Weights of a small segmentation model.
Model: 1.93M parameters, arch unet, widths [48, 96, 96].
Rows from block 3 of a small segmentation model, named by matrix and row number. Rows with one number belong to one channel. Each number is 50 + 15 x the weight over its row's rms, rounded and kept within 0 to 99. All counts start at 0.
After each channel's rows are labels from the 100 images, of 14848, where the channel reaches its highest value: "top examples" is what is common among them. Only what is clearly more common there than usual is listed. The data: small charts drawn from random numbers. In brackets: how many of the 100, against the usual share in percent.
# convs0: first 3x3 conv (model.enc.1.1.convs.0.weight, 96x96x3x3, each kernel summed), inputs 0-95
# convs1: second 3x3 conv (model.enc.1.1.convs.1.weight, 96x96x3x3, transposed, each kernel summed), outputs 0-95

convs0.60:33 41 45 46 59 27 32 54 06 56 61 45 50 32 08 49 35 76 57 28 45 53 46 56 59 52 57 49 31 45 42 29 51 21 57 51 70 55 47 54 47 34 43 42 38 37 40 46 17 59 26 55 62 53 43 56 42 94 62 43 44 38 60 52 88 49 43 27 09 38 34 55 49 53 42 55 28 48 58 53 66 56 48 46 62 59 77 56 50 33 44 46 60 62 54 65
convs1.60:31 53 50 52 61 99 50 60 55 54 55 54 37 49 78 56 57 36 32 75 46 70 48 69 53 43 41 58 41 77 53 78 53 54 16 56 49 40 13 50 28 66 74 56 70 63 60 64 82 60 43 51 73 51 56 70 80 31 52 58 48 66 56 46 35 64 63 42 62 44 36 53 59 74 42 62 62 25 54 58 42 81 50 55 39 53 52 46 54 54 46 59 47 41 44 64
top examples: legend (75 vs 29.8); histogram (25 vs 6.9)

convs0.29:73 15 41 53 42 29 29 46 41 71 58 50 59 55 67 43 48 57 79 32 41 61 38 42 63 47 52 75 45 58 59 45 36 73 45 59 44 36 65 48 58 87 65 42 46 49 36 61 73 63 69 44 25 15 43 75 62 58 47 45 44 53 44 46 40 36 52 00 64 50 36 42 32 61 36 39 33 48 33 49 60 48 53 52 64 67 57 46 46 40 65 48 53 36 25 38
convs1.29:36 52 56 33 22 45 60 66 50 40 44 36 43 52 71 57 58 71 25 62 56 62 74 32 40 45 44 22 54 39 61 42 76 37 42 62 55 46 53 26 73 19 20 60 57 47 44 68 14 62 35 49 66 43 52 61 48 70 89 62 66 43 46 47 51 44 49 56 51 68 66 54 66 48 50 79 75 46 64 51 44 34 43 40 55 46 64 51 42 75 64 39 27 78 58 75
top examples: pie chart (42 vs 7.4)

convs0.88:43 45 60 42 47 50 54 32 85 62 50 42 62 51 57 63 54 16 52 44 65 30 50 90 50 63 48 36 55 50 37 17 45 52 12 00 56 58 50 45 60 56 56 55 68 50 52 52 49 61 04 56 62 28 55 48 62 62 40 51 53 50 37 44 29 68 47 54 47 54 55 49 55 32 60 41 34 50 38 52 62 44 63 65 91 52 38 55 48 54 64 63 50 51 39 36
convs1.88:38 44 44 55 55 86 39 62 47 49 51 41 26 64 49 48 46 86 18 56 35 61 43 18 41 54 59 53 67 40 62 55 63 37 26 76 39 53 01 41 38 55 61 70 41 77 54 52 64 46 62 51 59 63 47 58 62 33 54 54 77 61 47 60 48 72 48 35 61 51 44 48 54 66 34 43 56 00 56 42 40 62 42 42 50 46 58 39 37 58 34 51 53 50 52 85
top examples: histogram (100 vs 6.9); one colour (100 vs 53.2)

convs0.1:52 49 57 39 54 84 63 66 28 55 25 71 21 53 42 41 45 55 60 46 63 60 39 50 52 50 40 68 42 50 37 90 45 80 00 69 34 66 41 55 50 60 43 47 51 45 46 52 32 61 40 45 17 61 53 56 42 53 51 58 59 44 54 37 21 42 29 45 55 30 32 28 73 66 56 37 35 43 44 30 42 44 55 49 36 67 77 48 52 36 32 37 24 56 47 63
convs1.1:52 62 44 49 59 00 39 29 58 42 54 40 72 50 56 57 71 43 56 56 38 32 61 45 63 52 79 36 47 43 56 27 67 51 70 25 48 30 51 39 58 49 38 48 65 88 51 41 53 39 53 42 69 32 55 49 51 33 51 61 34 24 75 57 54 45 57 39 35 45 31 55 41 30 50 56 69 82 64 81 62 36 56 58 82 41 56 43 43 55 60 43 57 53 38 32
top examples: one colour (98 vs 53.2); histogram (97 vs 6.9)

convs0.58:65 44 54 33 40 30 68 36 51 66 63 31 60 15 28 64 58 42 59 27 65 34 68 54 46 63 69 70 57 57 28 43 55 58 57 31 31 45 66 37 59 36 37 57 45 67 43 27 72 35 49 52 60 56 51 55 54 55 57 48 61 55 37 53 57 46 63 30 40 40 20 40 54 71 32 42 50 52 31 35 44 74 50 50 87 06 81 58 42 25 59 43 77 60 62 62
convs1.58:47 58 49 68 52 48 51 45 71 46 45 56 59 51 77 42 26 49 46 61 40 46 30 46 55 37 26 58 57 62 65 29 47 53 36 99 42 67 33 57 00 51 60 55 63 42 66 65 50 39 46 41 44 42 56 50 41 54 60 45 47 43 54 23 23 67 68 45 73 53 63 59 57 55 41 64 70 38 54 76 63 43 57 63 37 61 22 44 54 54 15 71 30 37 43 33
top examples: legend (100 vs 29.8); pie chart (37 vs 7.4)

convs0.83:43 56 36 76 49 46 29 42 47 58 42 20 51 36 56 52 45 43 75 41 44 50 37 64 69 52 05 56 36 59 35 41 75 38 46 49 55 39 57 84 53 66 56 38 66 48 54 66 46 61 46 48 49 49 58 58 53 37 08 25 62 49 71 34 55 55 51 52 50 34 52 52 50 70 49 50 39 36 35 29 55 51 14 59 36 38 29 00 47 34 39 34 48 45 42 34
convs1.83:42 66 68 27 46 29 36 41 49 63 66 62 39 62 30 68 59 53 15 54 39 35 46 53 41 59 85 44 55 50 69 55 33 45 63 41 52 27 34 06 47 54 50 46 55 56 62 21 70 08 49 60 49 24 48 45 51 68 75 57 26 61 42 67 61 61 41 39 57 64 38 47 51 48 43 59 62 52 38 53 47 33 74 42 53 68 54 54 16 34 28 26 39 49 46 43
top examples: grid lines (100 vs 39.1); area chart (25 vs 7.4)

convs0.50:32 46 62 62 32 50 52 50 23 56 50 64 45 84 21 49 48 23 65 50 46 51 62 37 68 40 66 59 38 46 57 71 63 59 10 40 50 58 92 52 47 59 41 63 43 21 44 65 79 45 23 42 75 28 53 50 21 74 54 45 49 41 56 41 99 55 46 38 67 44 60 63 48 46 56 59 62 55 35 28 50 46 48 42 49 60 50 40 46 33 42 36 52 43 55 47
convs1.50:52 37 42 52 66 54 50 12 66 53 63 37 53 55 61 28 63 55 43 58 41 52 25 55 30 65 48 57 48 53 28 19 56 54 63 73 84 61 10 41 51 45 60 53 47 67 65 40 45 73 52 56 55 60 55 59 99 40 49 55 58 39 36 68 29 62 37 55 39 67 81 40 39 45 55 34 53 19 75 68 42 81 45 61 48 48 61 40 45 36 49 49 41 46 49 66
top examples: histogram (100 vs 6.9); one colour (100 vs 53.2)

convs0.82:63 35 64 61 42 69 27 26 39 55 54 39 61 23 50 48 39 59 60 64 47 40 26 60 76 69 58 49 52 49 68 66 39 39 35 59 54 62 40 65 89 78 08 34 60 42 53 55 70 41 35 41 37 30 69 32 49 57 37 55 41 47 49 70 63 68 38 38 26 37 32 52 76 55 62 47 42 58 38 20 87 55 34 59 46 58 47 46 62 59 36 27 56 53 40 62
convs1.82:43 70 34 43 76 57 55 52 74 43 74 48 44 84 44 49 70 38 42 43 46 46 66 74 55 35 57 70 46 50 54 56 68 58 39 45 38 63 52 50 12 26 78 60 30 31 41 48 41 57 35 51 66 47 41 24 70 64 31 37 54 66 45 36 58 30 86 68 88 51 52 48 47 55 43 61 35 45 85 63 38 55 48 33 67 50 55 48 59 54 68 64 29 67 42 55
top examples: one colour (81 vs 53.2); radar chart (41 vs 7.2)

convs0.21:40 52 42 49 45 55 38 62 15 48 51 54 49 50 12 60 45 75 59 46 46 46 43 00 39 54 50 43 38 78 31 84 57 49 80 72 58 55 67 52 51 41 44 28 27 25 64 38 49 52 95 56 56 41 48 52 58 52 44 48 44 50 49 53 65 47 54 56 18 65 67 46 54 71 52 53 48 17 66 59 43 52 42 51 41 42 75 57 49 38 38 44 55 50 44 41
convs1.21:60 49 43 59 62 84 58 34 74 46 46 51 37 46 51 35 52 22 50 56 57 47 66 73 55 59 64 51 69 07 47 30 67 59 65 35 51 49 15 57 45 43 62 55 63 39 54 50 36 47 24 45 42 46 53 51 46 73 45 48 28 54 33 45 38 37 27 45 85 44 12 48 45 48 43 31 60 82 42 55 42 99 50 46 32 47 41 47 40 52 54 61 37 34 45 33
top examples: histogram (100 vs 6.9); one colour (100 vs 53.2)

convs0.45:41 37 25 50 43 73 53 04 72 51 67 57 72 84 61 59 44 62 37 37 66 53 39 29 18 56 56 47 52 65 49 32 55 32 48 20 57 61 69 44 39 55 66 59 39 50 58 39 69 47 76 65 35 66 47 44 36 47 35 47 66 34 57 54 22 33 43 60 61 47 41 68 28 66 54 45 58 26 66 65 64 81 46 76 55 32 40 53 68 39 29 50 51 48 45 41
convs1.45:48 56 43 48 63 39 52 70 36 50 37 44 44 39 46 51 43 65 52 39 42 57 48 43 49 51 37 52 47 51 48 69 38 62 55 69 44 64 24 55 68 44 43 44 45 24 35 51 38 56 39 33 61 44 54 54 57 82 40 49 41 54 33 23 98 48 70 74 46 72 99 54 58 37 56 60 44 85 48 32 57 07 57 52 51 48 43 52 46 70 73 59 44 41 50 44
top examples: histogram (100 vs 6.9); one colour (100 vs 53.2)

convs0.93:22 84 82 40 45 49 60 52 54 42 57 49 59 75 91 58 43 49 40 57 37 68 63 43 66 54 56 46 55 67 49 58 42 34 62 61 39 40 28 00 54 52 62 47 64 50 34 26 67 52 40 40 59 40 24 58 69 50 31 62 39 44 44 52 53 70 59 31 46 66 35 64 63 63 82 50 57 67 44 48 47 68 71 69 63 55 46 51 38 64 47 64 70 48 35 28
convs1.93:72 44 45 75 32 46 40 61 39 56 50 49 64 61 44 48 44 54 44 33 42 45 61 48 52 52 22 52 68 36 48 45 83 58 56 33 38 72 69 90 52 36 36 37 48 52 57 52 31 66 58 57 42 56 41 41 34 37 86 43 79 60 65 47 51 56 43 54 74 22 67 51 71 47 12 26 64 26 41 67 49 56 35 45 42 09 38 59 73 39 66 53 46 39 39 59
top examples: grid lines (76 vs 39.1)

convs0.40:36 28 74 57 52 62 76 57 57 59 74 56 55 50 63 54 48 56 07 12 66 44 62 48 53 56 45 51 63 45 33 46 45 49 60 55 56 35 87 35 50 34 46 48 59 54 42 44 33 61 78 36 21 62 42 29 56 44 47 45 58 44 51 36 47 66 60 43 66 67 46 60 05 70 56 58 75 54 68 67 35 50 67 74 60 61 31 48 60 61 64 78 40 48 52 28
convs1.40:20 42 36 34 47 52 40 61 41 57 27 57 71 67 38 63 68 45 62 63 29 67 51 47 45 69 49 36 72 58 79 52 52 83 25 53 37 38 33 63 40 60 72 39 33 40 69 38 58 44 47 57 37 66 79 45 27 80 27 44 43 56 32 70 54 38 56 67 16 30 52 31 53 52 54 42 33 50 38 53 71 71 47 59 54 54 51 65 80 45 43 17 41 54 49 61
top examples: radar chart (81 vs 7.2); one colour (81 vs 53.2)

convs0.80:46 50 40 55 37 32 70 40 35 43 53 41 52 47 57 63 38 42 69 57 49 63 48 72 63 64 49 45 44 83 37 41 56 56 59 52 61 43 39 49 46 56 36 48 10 37 39 41 40 46 12 55 41 33 41 33 57 63 45 49 60 40 39 26 33 62 53 82 00 55 58 21 54 61 59 50 42 59 05 39 73 58 71 68 37 36 61 36 52 62 41 62 41 38 63 41
convs1.80:37 87 28 50 34 55 33 56 51 25 38 58 29 40 24 41 46 66 32 57 39 68 81 30 54 39 46 50 30 38 65 82 44 45 47 54 39 60 39 49 51 31 68 39 73 85 68 47 79 37 86 48 49 35 50 54 21 40 40 36 39 53 52 50 39 22 43 27 70 27 59 59 49 52 40 40 45 51 38 43 43 38 41 50 35 65 67 49 63 28 44 44 45 37 54 34
top examples: radar chart (51 vs 7.2); horizontal bar chart (47 vs 7)

convs0.15:40 55 73 55 30 48 47 37 56 43 41 39 45 25 49 48 39 34 44 23 35 48 72 53 82 54 57 66 32 34 29 61 11 87 42 49 54 48 51 55 55 57 77 59 45 36 70 40 35 55 38 57 31 51 35 54 43 47 48 41 29 51 50 48 42 40 19 51 37 45 58 18 52 28 39 28 41 66 69 55 27 48 51 65 19 23 50 38 65 29 35 56 27 47 28 56
convs1.15:43 60 22 44 77 48 54 60 51 60 45 52 50 49 50 54 61 50 57 37 50 46 17 47 19 22 38 32 58 54 63 34 99 09 49 51 54 53 62 35 50 51 32 39 55 52 30 81 71 40 48 32 52 48 55 61 46 68 51 45 61 11 44 28 61 51 62 57 55 45 44 58 49 77 35 52 46 53 36 55 64 57 25 49 89 57 56 52 44 63 42 43 75 47 58 50
top examples: radar chart (26 vs 7.2)

convs0.37:28 44 37 41 48 78 63 47 42 62 68 52 59 20 43 50 50 44 19 23 45 40 72 63 60 39 38 62 78 49 39 51 53 60 46 41 24 33 55 26 61 60 66 73 56 49 40 57 33 52 55 56 50 55 39 37 65 65 45 57 27 62 45 29 49 56 46 40 59 42 27 32 32 65 54 49 38 25 42 39 26 39 54 99 65 54 76 58 63 33 66 52 46 40 29 22
convs1.37:73 49 50 66 54 46 49 67 59 44 31 46 61 36 66 68 55 44 85 54 60 35 29 53 52 48 34 75 43 43 34 50 54 26 44 53 70 77 27 71 20 26 33 44 38 60 34 51 36 40 33 33 51 55 44 44 47 24 65 40 64 40 46 61 34 23 85 56 45 66 54 77 53 38 53 55 38 45 68 42 65 58 77 25 20 39 38 44 40 62 30 35 73 48 57 44
top examples: horizontal bar chart (27 vs 7)

convs0.55:36 58 53 51 51 53 44 44 56 62 30 56 54 79 04 53 49 49 51 68 62 50 48 64 47 53 57 35 58 64 49 51 52 63 49 72 37 52 58 48 00 62 43 44 69 08 49 41 42 43 61 55 49 37 27 24 50 24 44 44 74 58 44 55 30 44 58 45 53 58 78 52 58 45 56 36 41 47 80 51 56 67 52 46 42 43 65 53 38 70 17 39 85 64 67 71
convs1.55:60 61 23 54 81 35 53 19 40 44 57 53 48 38 54 44 48 34 66 60 32 44 65 60 45 52 67 56 27 79 43 53 67 44 03 21 58 29 12 42 53 42 43 54 34 62 46 57 47 60 51 60 43 24 53 75 41 66 50 36 49 66 65 54 30 46 50 45 51 43 88 41 61 44 52 52 78 46 46 65 47 21 55 68 64 54 55 50 55 24 71 51 50 29 37 44
top examples: legend (77 vs 29.8)

convs0.47:95 49 42 26 38 31 52 46 38 58 60 32 41 56 78 35 37 70 32 77 54 24 48 60 57 42 57 44 42 47 43 46 49 48 56 56 27 59 22 57 79 47 46 45 60 57 63 63 53 65 39 23 72 51 56 60 56 59 53 50 47 34 56 56 48 41 74 35 24 41 39 46 84 48 52 42 42 49 24 45 06 44 48 49 45 44 64 45 47 03 39 50 43 53 33 55
convs1.47:20 31 57 46 40 41 62 61 50 56 47 70 63 36 54 61 20 37 26 73 73 38 37 59 64 43 63 63 64 57 19 31 43 57 53 29 59 66 63 40 77 57 43 59 55 48 35 47 67 70 13 50 44 27 49 36 56 48 64 70 49 32 29 46 55 39 24 37 52 36 39 51 22 47 33 23 47 49 64 37 36 48 24 43 46 60 12 45 44 64 44 48 41 31 65 41
top examples: radar chart (45 vs 7.2)

convs0.73:47 64 35 26 65 66 44 51 51 57 48 57 43 31 69 48 37 51 60 55 59 48 35 59 62 47 81 65 46 62 69 60 40 53 52 66 56 68 72 00 68 88 54 65 67 66 53 26 51 58 48 39 59 48 55 55 54 49 39 52 62 45 60 71 54 72 54 62 60 28 41 65 34 47 60 74 41 47 43 48 62 39 54 32 46 44 49 20 17 42 46 25 52 55 40 70
convs1.73:64 52 64 51 60 38 55 53 71 60 61 26 43 63 33 43 64 41 38 56 43 60 51 42 36 50 12 58 54 30 53 35 50 36 42 16 50 50 50 93 50 16 49 41 45 26 36 58 39 34 54 68 20 64 43 45 39 63 24 45 59 58 36 00 61 45 58 53 56 70 51 27 54 66 43 24 61 28 42 45 44 63 37 55 39 64 50 49 38 34 70 54 41 42 50 41
top examples: grid lines (100 vs 39.1); flat (29 vs 12.5)

convs0.63:74 48 48 60 58 75 38 58 49 47 59 65 45 37 24 66 33 66 49 44 38 49 43 44 66 43 78 58 64 26 44 48 53 56 42 39 40 66 51 55 08 69 80 54 73 37 47 60 40 52 36 55 50 55 34 49 58 63 66 50 59 66 50 41 47 55 63 52 29 37 65 44 37 78 46 35 44 36 38 59 42 72 62 54 22 32 57 14 32 19 56 76 27 27 46 79
convs1.63:35 42 75 34 46 47 65 67 40 41 48 36 66 51 50 59 68 45 75 59 50 51 51 55 65 53 16 91 26 68 66 49 52 36 59 36 54 41 63 74 49 27 37 55 27 66 57 40 54 36 69 40 56 42 51 37 35 51 71 70 54 57 55 79 43 29 54 47 62 64 39 48 40 39 46 33 55 60 46 43 44 55 51 38 96 65 54 85 57 26 42 39 77 56 37 25
top examples: legend (65 vs 29.8); radar chart (33 vs 7.2)

convs0.71:33 55 67 49 43 36 34 62 53 32 43 48 51 62 59 56 52 23 62 43 42 69 49 77 45 58 63 69 34 25 52 31 65 49 45 52 58 55 22 54 37 54 60 55 67 94 45 54 40 64 39 66 20 37 49 51 63 29 48 50 48 45 53 41 00 54 37 23 73 41 17 34 59 35 65 45 43 51 23 42 41 62 44 51 49 54 78 56 52 30 54 41 53 40 40 68
convs1.71:45 44 30 56 68 58 50 50 36 60 47 51 50 36 46 46 47 70 37 40 41 50 51 44 51 43 31 56 42 75 40 83 43 53 53 58 46 39 28 47 52 49 56 65 42 00 47 49 74 57 53 54 57 49 49 51 38 70 45 46 64 72 39 41 99 57 72 53 28 59 99 75 53 28 59 78 49 50 58 41 67 43 65 64 60 56 56 32 46 56 39 50 35 62 53 44
top examples: histogram (100 vs 6.9); one colour (100 vs 53.2)

convs0.68:60 65 35 66 58 76 55 43 29 74 30 43 37 40 32 55 55 50 70 77 44 42 37 56 70 46 45 72 82 34 26 25 59 62 39 71 69 56 56 42 71 63 71 41 51 48 57 63 60 75 39 67 81 61 64 50 39 44 53 61 42 52 51 24 39 66 55 29 41 42 27 43 37 52 20 47 51 40 31 56 24 53 22 54 50 85 44 50 53 34 63 31 40 57 59 56
convs1.68:66 36 24 44 38 20 58 43 65 55 50 41 42 40 47 60 65 47 67 49 50 60 69 53 14 41 76 53 19 51 50 84 47 34 35 24 60 38 78 55 19 56 27 18 39 51 33 53 58 43 48 46 39 29 57 37 63 65 66 38 71 60 71 57 73 37 63 71 42 61 63 52 72 42 49 50 39 41 43 89 60 42 60 61 37 33 60 41 53 41 50 54 61 58 35 50
top examples: pie chart (66 vs 7.4); ring chart (33 vs 7.2)

convs0.95:72 76 64 68 50 57 40 39 59 76 28 53 46 60 46 55 60 49 72 71 37 18 29 65 47 54 58 65 56 45 86 55 43 61 44 53 32 61 24 56 34 71 77 49 52 67 46 66 62 39 29 61 70 36 46 84 37 40 54 67 51 53 37 67 57 25 55 54 45 67 59 63 81 46 40 59 44 36 30 59 57 46 51 52 28 58 54 27 22 29 46 21 63 54 54 53
convs1.95:36 34 54 36 41 25 46 58 46 51 58 56 50 42 32 50 57 53 26 52 53 68 52 47 30 36 40 33 61 31 32 38 50 57 61 47 44 68 82 61 99 59 36 34 40 28 58 38 62 58 61 56 30 49 43 49 54 42 50 46 20 30 63 41 35 44 43 44 36 58 68 37 16 43 42 62 50 44 25 28 22 57 36 30 46 26 32 82 52 41 45 59 58 33 56 26
top examples: radar chart (39 vs 7.2); pie chart (32 vs 7.4)

convs0.41:37 44 37 51 49 48 53 42 89 68 34 51 74 46 50 57 49 75 38 40 55 56 51 05 33 48 38 62 49 78 43 32 28 72 84 62 53 57 66 42 36 39 40 31 83 12 39 48 34 56 67 57 16 59 42 50 55 41 48 42 53 45 56 52 30 38 38 69 86 55 57 55 42 60 50 53 43 57 60 34 64 25 48 55 57 26 60 45 48 45 45 57 45 38 57 29
convs1.41:51 64 52 59 70 73 54 49 49 48 81 62 33 51 56 48 46 24 36 63 53 49 43 68 62 67 47 55 56 21 56 46 72 36 36 50 45 61 35 39 50 54 60 75 25 78 56 58 78 54 30 40 59 66 46 83 60 43 56 56 99 81 40 51 66 43 48 33 14 46 46 45 55 58 44 50 48 21 52 58 39 71 46 33 25 51 62 38 44 48 46 43 54 41 39 79
top examples: histogram (100 vs 6.9); one colour (100 vs 53.2)

convs0.2:52 46 63 46 37 23 35 65 38 53 65 14 31 62 50 64 53 57 59 50 39 47 53 60 52 52 00 70 26 55 41 56 92 53 48 48 35 32 36 86 54 61 45 54 61 69 49 65 55 36 47 43 43 29 54 37 58 48 35 46 59 34 56 50 55 37 43 49 57 42 70 56 48 65 58 32 26 43 41 40 46 53 44 42 30 38 46 50 46 38 26 37 53 32 35 37
convs1.2:43 43 32 63 56 67 28 31 33 49 30 61 50 37 58 37 21 52 75 20 63 56 50 42 34 43 61 48 70 43 55 31 27 71 41 35 39 79 78 06 41 37 49 52 37 27 43 39 26 63 50 79 43 56 54 38 32 19 42 36 58 50 42 11 62 57 59 41 29 55 59 46 67 30 46 78 60 45 40 44 47 51 44 55 46 60 59 49 63 32 59 57 53 48 50 57
top examples: grid lines (82 vs 39.1)

convs0.35:33 11 56 78 55 54 35 54 50 61 69 44 35 41 61 28 52 68 54 74 49 37 42 34 50 38 45 38 52 34 60 55 46 62 55 40 34 63 52 49 68 65 24 09 46 49 66 49 59 26 20 44 48 04 37 81 59 47 42 34 59 67 45 55 62 63 62 53 42 71 74 23 49 12 57 43 53 62 44 34 69 57 44 60 60 54 50 38 53 43 42 38 59 44 58 52
convs1.35:60 44 42 23 53 50 53 59 48 30 28 48 44 70 57 56 43 52 39 33 39 44 71 49 73 55 53 78 36 64 37 44 37 23 44 64 68 42 58 71 79 37 54 62 42 46 47 53 20 78 84 59 52 56 73 31 60 60 61 45 55 43 34 55 57 48 45 45 51 34 49 66 55 66 45 71 44 31 47 39 47 24 82 32 66 48 81 62 73 70 63 68 44 67 45 85
top examples: horizontal bar chart (58 vs 7)

convs0.19:51 70 66 63 53 76 28 67 38 51 58 54 45 33 19 36 47 38 35 30 80 55 71 39 26 47 34 58 62 43 71 52 65 50 32 28 43 55 49 46 22 68 51 35 32 76 48 41 72 23 78 76 36 56 62 47 43 55 49 54 55 64 52 58 42 72 52 46 53 55 27 22 53 40 49 70 37 62 37 35 64 78 55 41 52 48 65 46 56 40 34 35 52 45 34 11
convs1.19:37 52 50 58 51 23 52 55 32 53 34 52 53 52 70 70 49 65 60 63 40 53 43 68 56 41 74 70 33 76 38 62 41 64 47 71 50 59 22 61 71 52 46 53 58 38 46 38 50 63 27 47 50 39 32 79 65 57 56 42 29 50 55 40 20 44 34 61 47 54 51 47 45 34 49 28 55 58 50 60 50 05 52 58 52 57 50 59 37 56 95 85 66 77 63 86
top examples: one colour (95 vs 53.2); histogram (87 vs 6.9)

convs0.85:54 61 54 57 30 66 26 29 75 65 42 54 67 50 12 45 57 84 60 24 54 43 74 42 58 52 52 65 29 31 36 43 48 61 99 64 32 53 37 58 40 57 57 44 74 21 50 46 62 32 32 39 41 60 56 37 40 80 53 48 57 33 39 49 38 51 48 46 56 55 45 46 47 69 39 39 45 26 45 30 66 46 55 57 58 34 59 54 34 59 31 40 34 38 43 25
convs1.85:47 59 40 55 68 63 64 61 39 44 63 57 37 57 41 59 60 04 59 81 40 60 35 61 45 57 63 27 53 99 47 36 61 49 19 42 45 27 18 42 55 41 52 51 46 44 48 37 62 51 67 45 77 48 56 92 72 39 45 60 38 69 58 49 42 53 51 65 38 61 45 46 55 41 50 43 44 31 41 65 38 17 36 57 53 45 55 58 52 45 68 51 56 55 53 88
top examples: one colour (95 vs 53.2); histogram (89 vs 6.9)

convs0.27:34 59 65 53 66 58 56 57 62 38 52 73 67 60 69 47 45 29 39 41 60 32 52 41 34 57 75 54 32 67 34 59 63 59 38 52 48 65 55 99 28 80 58 60 56 62 59 72 53 43 75 30 51 36 58 48 34 59 75 51 51 47 65 67 62 38 61 44 44 55 36 43 76 57 54 66 42 56 46 59 65 53 68 45 40 40 45 92 76 58 51 64 48 51 35 21
convs1.27:52 35 47 60 39 57 42 35 55 49 40 34 37 44 39 39 48 71 50 66 44 81 40 41 66 44 38 47 41 42 44 24 51 32 54 63 51 30 67 37 81 28 32 39 39 41 43 54 46 60 14 55 37 56 27 62 76 26 29 56 65 68 51 33 39 55 48 58 44 67 69 60 45 40 55 28 46 50 44 46 42 36 44 59 60 82 31 16 32 38 75 33 59 70 84 73
top examples: grid lines (76 vs 39.1); area chart (28 vs 7.4)

convs0.44:33 39 56 38 49 63 48 61 62 46 37 55 60 52 47 41 68 48 44 29 37 53 36 52 54 50 61 55 48 51 35 44 28 55 42 42 57 76 84 36 48 83 73 38 66 50 48 06 46 46 50 50 42 49 48 44 46 36 86 40 62 35 00 17 54 56 59 47 54 42 64 60 33 47 42 32 37 45 58 58 70 70 43 56 42 24 16 74 50 28 46 36 48 41 34 35
convs1.44:53 68 82 56 47 30 41 32 52 61 81 54 41 57 39 57 48 37 36 56 50 37 54 53 47 58 50 27 55 46 72 62 64 34 62 42 50 13 42 35 49 36 46 56 44 57 73 58 78 15 47 43 58 23 49 52 53 67 37 56 26 55 53 99 52 56 30 52 56 59 38 52 58 55 48 61 58 47 33 50 35 31 58 43 48 60 61 07 25 36 16 37 38 37 47 46
top examples: grid lines (100 vs 39.1)

convs0.7:53 70 63 43 29 43 14 71 34 44 49 65 33 66 18 36 36 61 67 76 66 58 55 40 41 59 46 61 27 90 66 62 60 62 52 75 76 59 54 45 45 68 50 58 41 61 71 50 87 46 56 36 67 43 60 54 56 55 44 74 54 41 51 41 71 43 66 55 71 62 60 46 71 52 38 29 51 51 47 63 69 47 29 66 36 76 66 55 64 40 36 56 63 33 44 33
convs1.7:43 50 24 54 53 48 73 38 56 56 62 19 59 50 69 41 60 69 43 28 28 68 43 39 35 42 36 45 55 08 52 63 52 50 50 47 75 29 48 61 81 37 41 33 31 36 34 31 37 65 36 71 56 42 38 37 51 40 70 49 39 72 73 54 53 72 44 43 34 33 54 37 50 52 50 85 54 45 46 29 47 74 79 54 53 47 31 40 37 49 48 35 56 57 77 80
top examples: horizontal bar chart (27 vs 7)

convs0.4:50 39 48 57 52 53 53 65 51 51 52 68 29 34 37 60 52 36 57 49 13 59 44 68 50 47 33 68 42 54 75 45 62 72 86 53 37 57 33 15 49 42 39 59 40 39 43 50 59 63 65 64 93 78 70 75 36 69 64 82 47 47 28 32 30 59 55 62 66 54 37 54 54 65 58 50 54 59 38 66 49 58 23 46 50 66 57 36 47 33 67 32 68 54 76 41
convs1.4:54 40 68 42 42 51 30 59 59 64 48 37 47 53 65 48 67 69 52 45 60 48 41 31 70 53 35 30 56 65 26 52 35 55 30 45 52 39 50 73 57 55 65 36 73 58 63 67 54 47 47 58 29 26 26 27 67 46 49 49 57 47 70 59 67 75 45 40 26 27 39 39 42 52 35 68 68 20 35 36 66 24 79 49 62 17 66 74 63 65 36 87 43 30 48 56
top examples: horizontal bar chart (43 vs 7); radar chart (35 vs 7.2)

convs0.38:26 27 79 43 48 69 38 34 33 52 56 47 52 41 57 53 49 36 32 41 63 46 76 43 49 51 30 66 52 54 32 73 56 45 47 60 53 71 93 40 72 49 43 35 22 31 50 39 18 42 51 63 23 63 47 59 44 39 48 41 62 64 40 46 77 41 36 36 39 47 42 37 30 54 41 32 61 46 72 63 69 45 45 67 09 48 43 43 41 39 18 58 48 57 46 22
convs1.38:48 65 30 41 58 11 49 53 47 52 37 44 59 33 38 51 53 95 51 56 50 55 38 28 60 48 42 49 36 47 54 31 30 50 40 45 57 30 22 53 74 47 60 56 70 60 40 57 74 54 45 34 72 40 32 48 48 59 39 56 26 39 58 47 60 64 69 65 43 49 90 67 64 39 58 59 46 68 67 47 51 24 69 43 98 44 58 41 51 59 73 41 20 53 47 49
top examples: histogram (100 vs 6.9); one colour (100 vs 53.2)

convs0.67:62 50 59 51 67 49 43 66 66 53 53 62 62 34 34 35 36 34 51 62 52 72 38 46 27 57 22 47 40 50 43 22 68 72 61 25 68 75 43 35 66 38 46 54 68 35 63 14 68 47 63 41 65 41 50 48 36 57 55 61 62 39 53 79 31 29 47 54 96 50 59 56 52 51 50 46 48 38 27 50 20 32 31 37 29 45 62 55 27 51 65 26 66 61 51 72
convs1.67:35 71 62 22 39 63 55 57 33 43 60 35 38 64 73 44 74 65 45 48 28 52 50 67 71 61 91 52 50 50 40 56 59 54 44 70 28 31 57 77 19 68 66 51 38 73 34 84 34 50 53 35 41 68 27 39 35 53 65 16 64 55 76 52 59 62 61 37 29 38 45 48 48 59 47 58 46 42 64 40 51 57 53 69 58 67 49 52 49 41 22 61 44 43 30 32
top examples: horizontal bar chart (30 vs 7)